python train.py --encoder_arch="vgg" --model="spectrogram VAE" --dataset="telephone keypad tones over noise or synthetic speech" --train_examples=39062 --n_mels=64 --hop_length=160 --input="log_mel" --win_length=512 --bottleneck="kl" --downsampling_factor=8 --encoder_norm="batchnorm" --encoder_activation="relu" --encoder_depths=[4, 7, 4] --encoder_kernel_size=3 --encoder_stem="deep" --encoder_widths=[96, 192, 384] --encoder_downsampling="avg" --loss="l1" --latent_channels=16 --decoder_norm="batchnorm" --decoder_activation="silu" --decoder_widths=[48, 96, 192, 192] --decoder_blocks_per_level=1 --decoder_block="basic" --decoder_attention=false --decoder_upsampling="nearest_conv" --kl_weight=0.1 --init="lecun_normal" --residual_init="none" --optimizer="muon" --muon_scale="match_rms_adamw" --learning_rate=0.0025 --momentum=0.9 --nesterov=false --orthogonalizer="newton_schulz_5" --adamw_lr_other_params=0.0028 --max_grad_norm=5.0 --max_steps=6000 --batch_size=48 --epochs=7.4 --lr_schedule="wsd" --decay_fraction=0.4 --final_lr_fraction=0.05 --warmup_steps=600 --weight_decay=0.3 --adamw_weight_decay_other_params=0
Rows from block 10 of the encoder of a small spectrogram VAE, named by matrix and row number. Each number is 128 + 32 x the weight over its row's rms, rounded and kept within 0 to 255. All counts start at 0. Numbers have three digits each.
After each channel's rows are labels from the 100 clips, of 14976, where the channel reaches its highest value: "responds to" is what is common among them. Only what is clearly more common there than usual is listed. The data: telephone keypad tones over noise or synthetic speech.
# conv: 3x3 conv (encoder.blocks.10.conv.weight, 192x192x3x3, each kernel summed), inputs 0-191

conv.135:029074098096134115112090115145121139124109139141182130158092158176152171145113144110178108090123076133100131080115143135167152125147101093107109162126146144111130103103137173110119110139107159105215111120145092099154100120114122106126125140153124057130133111081159131146115128146136146119131099106134166138140127103139171077091140195208093109159130080160105162120129150142169115202088106153096120130212186139104066202094026129151188129179116112099160127141116117049170137188202117134114113161133097129126137134169134133159091100167088088129128157085116153124116067150150140127
responds to: number of keys: 8

conv.3:145189172120125135148115191154103114101074181115081155117168106149143144094129139114098116122201142164117102130151152165130120137158120142058133127097151185138143158142167174144142098115114145155088132125114101099111173086119121076108152107076113113175118123148101166154104149112134115128141133118162145119139193105099121129057122121170117123106114139014108136145125123119090162120089105025072155097113153130121155130067112050119136113138000160208141129120073184060094144100166122133152119135169106081111106109172149169125164115126161121142133133124113101129149143097123125086
responds to: speech; mains hum

conv.93:114132112153148125122097120095143151136091093126169142117134126119152136136142140139161170126136104131100143087099095155116160182129132111101122136154172082154120166160121153157165051124111119096163148120050111110107123122110091109151096123106091130250136149190097116116103156157135163102138168136169128089143111092116113105069150142134137109127090144125097097097157102150125210154155110080140113102140122096127125178066110255171114129143213122056125121108105155147114142139124116142154092130120074072137163127150138114122109153163120095104077111122138133135141113145138071163
responds to: speech; mains hum

conv.86:159159134159117157133146107128170115162146100121097189126114086161131108184088149159140165148108125147151109199076154158095169124069117179155119166135084113151096100181118146130119196122153060090120102188164085144134100139101150129137105106173144150096121183066134096175142156150147135131124126135106097113137109154162100124130165117130116116182099191149135097185177157162115168110132167185148170122092144144095206131123084119119160150080135123109122191155153128173169153099126120091105129168103125160136192122186092112081143182145152158216190165126118156180075115133100072127
responds to: mains hum; number of keys: 7

conv.128:094140089121105162188115125149157161118200147139135175131127135126146118093141162217170184097116131179162149140120133148137134171138155110111169154153150107173129137188163157124107136147170128117148092138090152180074159129193156122096218136119167144215169128189106127158126079127069152118150132140132166156156115146138146134150100159111194173196141055161180138142123131155106153134111096159125153170135119144196155099054130109107131133121106158169165140132129113121154134114044135109140137163124130139117110109113169145141165063157120165111081089127132102091172135202159160175
responds to: clipping; white noise

conv.89:118107101143156161142197165117146177131113132151198117150116103131138111119150067125157122133142136116123110081135140109108136153149105145073066103193118155199116108255138167131238168135128144196141074134186128116139159103080153158138180103142188142177171157147168139121122143079100142126126128153208151134103116142169159108145123124059099092145114128130104134160151129104130069144131147123096135165148101142098104144140090133123150128138152077099127126117152087140130076100175121156192166130164149153091098117119165146120087126109176145154122124132092160066118081175156113114
responds to: speech; mains hum

conv.177:112150146095095131136139121095145118144094090121101129172131091080138151133148121220097147090141108133143156157037099134144171109119114101130131190107107082093165105074106153137087181121122132088241157136127126191125158140143118168149115137222100142111129122130116103165171124169106155102164104130135101133138110154103130151127120155061154154111163178122173142140090131119112130155122104164139146159145152116122216140133198150143114131076095156137132142132165064165138147132114124091071155179090095126165120169202057119121134094105105167157124118094137119160056078204135133122
responds to: key "5"; key "4"

conv.109:121091079135133099110182166120091153214142151147182178074068161136173118124113137093131114133127162150122128171230091071134197091151205073129144100111108147078230145141104107141095146110139140167146121141172152154178149098118113115155128190138140119083094131133162113141133151115144121127135071161107152099119151120159115168151111094072123153132171184169088109212157118191119090112159138145159140176181155140108132090160182130102139110135141099147108133132100133138114119146130092090163152158109197128113116155137138136148065145118089153094161157149106181127111082143100139113
responds to: white noise; clipping

conv.60:133109147136147148116093173125148087077128121131198116177164158137129139092123172145150097147150100089159090122084119118104103117131116107129070126128172080184091115148126118130199087146106098088124088110045150110144123104132062108120154077158151117105139130209085120158117163142115143150149179134186192083151139105066149166110105178136125174148129161131106119128095117162169219108160142068104129126155137131110111160136154211154148157158086138064128095149138094099135122160170168145115141137078121096114132142142096076120079118122123110074091123098087195071125133170094092194
responds to: thin (high-pass); number of keys: 7

conv.162:170151106114128102146154135091052128116121120147093171123199169105132155172133126120099156151171099123179118145129130101159068147146153140095158117113170145160160082073153141096094119138123231132094126097040102167128130123108104126124116153163148103159151150122127150110152128107127118174102146123152112110112139132139046135087131152115065144111142085061131112092137103085070192128069151022113113194096116134125093135141147127128105169121098151153228124112129134131116166177135132177106141143107159144106166152123152138143142159131110131049159101076125175125125164099112059180
responds to: mains hum

conv.45:154147130134120085125117096141117126160139129135118174114143125129125113155129159091111141134108131130109064156180089111155156142112164176131137087089090138149128084088091092122217168180163147096255101182142166195154075152145117091103127138223134104082106138205157110119138142100138167136127166176133148111105119147125152211121143119064192104081138137127182112129124139083146133135098109149114127138049119131170187184135146062131080129138137164129111081134176076202101131120109143104136166112111157130092132136148144149139119132125101116085121111154132169110140179085151148128
responds to: clipping

conv.82:155148140144096102094150117112128130130102114128042152089123110136144179130115182117120170157058142139086156155045135171096131115153173170135144175082127122158140096176135202108116137146167104103078123185150112137192091171145137134143151147093124141157125165141133173097116119146170114139113114118133134098165164187209100127125129146110160182157112118102113109077102098117149136122116138143088131119184148136152100140116127102094036064151172131166138138157156120201160115126237149127060108156158139128158114134167083168185167159147089142109135167109161086182113163124156092139
responds to: number of keys: 8

conv.79:152143151144087126149155107126139131103090115075139124126135084111088094133160160132158119174144124191070105146167059138140152174109105209090092118132145170114151070134111065197206146074128096113124132133166129195075115136147167174113134114141113159066104152144099161177158072101097167170126151144157160117138141145179143145088129105058127124099119076126077124141158162143173151124195130137151138112123138148088154199177147121163096123114170167155113151112099143173131125131123125118177124130134183138162101073081148191095125082148125152169150122157113066116078184127162172128
responds to: mains hum

conv.174:187164109153156163149119136113141142111079123124110184127148133119093131104124101063095140143144095137134149076186109149115153150133102140095118090162104194131094131009141081120140171110137143131133133168098130132100120088162123162086109098125108156168175096184115147109087121171140183076149172160206140141116152107131094156108097140082150128093134133044167100099111077094121089179054117069168177111104112139124135161112114124168151128107177180128112140139119120158093132059144155127166156118184179092137123078169141144126122156188084168084106117075151139079115175123121135155
responds to: mains hum

conv.158:127154145165129126137095152116128101097113092125143148110154049142109106133152139209165146115117114144174101154104098141166183140140152186095129085134112110123128098164102115141121087113175143136145165142209121146159169110124187099159093098145165082130106173130107150124172150185070166179094185138111106109160119119139115172171129079102152117164143082136153166180150151155166127169174164143145111164131165133128199171113184049098111148124099087162115167125110104141083115136100135154051126145130174160156061148124105174125157125149136148203134130142165074161097102215138152171
responds to: key "8"; number of keys: 7

conv.117:129108094151144132140094085123094153088138131120152114134101120117135085128173114178152148162176135181135136104127121115184159150158127208155106077114121142132142134201122098122122081124121150111088133121123112118091113112123117109126096125148177084164101116131130105107118138103160144109116156131098114066113092122216124110140144143230120125097097150172108138076155092064134149128150111091156119098106103156119192131126167117162106130184098114125117130134041168139107112152255163165130149138098103214107085095099163112081148060121156110106105116082099049137124132179129174117
responds to: speech; clipping

conv.185:137132074196152125112085114189075104110119182130143171152083125178130144125102126134149114185105153104138126181176132135123127140146138161102084136158123151066123089085095118100119169069120105114174170112059111133098098121179090144096124086032108139091124087168104102123113090165125103121161118103109071126086132163196176130116112135122140141158117122138149114161179204161121118137127149162116103109149093184098142104093184154129101097156132124085128199123170134164154140103130106118205132150129131154174140160113096061148155126130175137038129123145154079090150064093116148090
responds to: white noise; clipping

conv.73:160146160176138098123091107170130125142178119143135078116140127164069102134121132126136150119125194156124149164113121128186140154087151129101130189160124098113127097236140234120107000117159142163140176183162138088102120141119123114090067118142128158129111086094143132114153160150088162183130173127156127133096131112092148129114054152087109158098144072091117178123124162137170088119149108101165160141099081122152142127138127129137149131115025145170122149135117097140109124151190142100162153129097098179156115139163126128119127123122142138123069146149164110110072112081122124132
responds to: white noise; clipping

conv.72:183115071148103099160103129132105122094109120129157171116118122150141125106141065072171098123150102150071117167132177153152048114142078145153114137147131179154138084132149137147191127150154097158116174136101143152082045103113107123121156112173159142099120094121098131101151173085110098121118135131156129082146139161198108122155086174063206139149110131077168149165099129135185147100079119097100128102156103124073143175065088120152097122122118199125124188116118056111133129152125133166217113074136123096145128163154195185175148152110153156107099157115172113119135111071127143152
responds to: mains hum

conv.10:150197135134131121113107069106123113136134069132114077134118165132075128134108092118121097116131133162101102114160170090130127179150155106131137048114109113113096148177128110103195034210149130114116165128102192072172132137139126115127106143102108123196116142216146164154184114149149168156112168093137154112132111079132146176094129118079078122112169094092111110119135110141148065110141084041087103121155078089157126108117105121129201140158070171140093166133133116145094099117144160081164174166175102129111130140149155158073074129109117136166115089131121192100134169107147154119
responds to: speech

conv.33:248138157081137137130155136120109133115116117144144139138132064142128111084107120118121159096129139119090097135122128134143071112122113125101160094128129074135047113206112148084134140092122092085084100152130127138187126130178131129062096122112173122131131132200128126139142175251091123085109151153108124131128081166127138103031152206185095081167173104174160136124133151170138094135080107148138107106127129132118084177094109129099127142126174166164120118122088056127070146137040155144123118115138133125158135146154148135075127103127097077121151112171122130125131166142167127121
responds to: mains hum

conv.107:110145103153143132147148109086125150139174140164114129080117168120148164135132084128140137154073105128091163151140120136129116136149116123148130149104125110091147208050156193144186087143137141138079113151005161107149146088105174120074124118138138159180084111136109164076081121081111122130092163092113180132175144115088114117067094122040103149087173127068095129182125106154138092187135141070125142135130109099118154188239084111160144070149100099096089122109183141109132085138114110136105152112168092121115105181074090161129093134119119112107145122097149117139132126124157135101
responds to: speech; mains hum

conv.23:084164088185155128146141149112103105166154128101173117172149131175139103145198064085188090085121109132159132125131140131117099119136135109132102128131111146127140152255142175113149136138167188173196098199195142184111166168121125147133117095127119140171142121133152109074109111092168164142111119099197115152131143089209117134155131109107126114137123160204105132160152132148147015121107099190101145163122096093183123134156103150111117134125189168118121130156140095155118116113213116145148147099147124121125153106165142151161063146137113138137109120107148132146178139149130079106
responds to: mains hum

conv.144:090142157144137154110151127134155111145154150142093134159186097174100132147168136215076155121112149145172126137117105194130206099144202198166142207090131149082157103195141162191041146110165122119148101142137114127125109108138134134074139110142104162102122153164086121144136143126136113103121173127136096151162126131165130132166211158151164117095124119131145127151120125120142145103165190107162157180150094136102215125121148117152107148098147147154144148134133125251088128102067103097132152207121124116165124152127164123095166127169143181146131116079152125157125111132158159178
responds to: key "5"; mains hum

conv.111:128093160103097092124085096122118104119145105108161108176158103089104131065153109206142093125135126110163150161148117069163164159132120111144128136203126128133119154097163115130139135132127167156125146117132152116121155161155136135094095121170111180230180108127127114124157196110109175116147156093104128189102076112107146193172113107085133141120148174123221168127157109117139046138111107153176129158052159108136123130189175108163130126164136131064129139128177140109106124131140124173160143086080171150210104101111073127120110188141120162066165132137143171132100128202142134099
responds to: clipping

conv.154:122116192103116155115085076074117149110130166142054154115121110121097126044111150172100170155156108173188165106101139126134151122086146196159181075124091157152137128127145167122108112103145138116106175117091100158110120066114108149144108101118085134150109080137105093143133099144125092106150150146095098156096079118139165113161149160141142108119092108054150095156180101117120149129093104053140089114072142154143169150170133110195073139122120128171150159088124137177149129164138095091135140119087161173121135152108123105174217156184180129015100100094180108158111121141138145127
responds to: clipping; white noise

conv.182:152124143123117115147104154125119114118107122114139120140131074133114128120123137112206154152121134154101066132104114109148092123150111078120098138136138098129118067116129104128200128108155132135113135121122123131234118133115158150127121136144209131049118133107114119140143152255094105168126103133167106128132140124105165153112104193195128105176171077108107157168138191165179136105124120132106106122164120143069117146178135097079113120054100153138143148121136030144144167092110120107146104093118142135126128137199147113105133141112087119160125119149105144071123103122149159120
responds to: number of keys: 8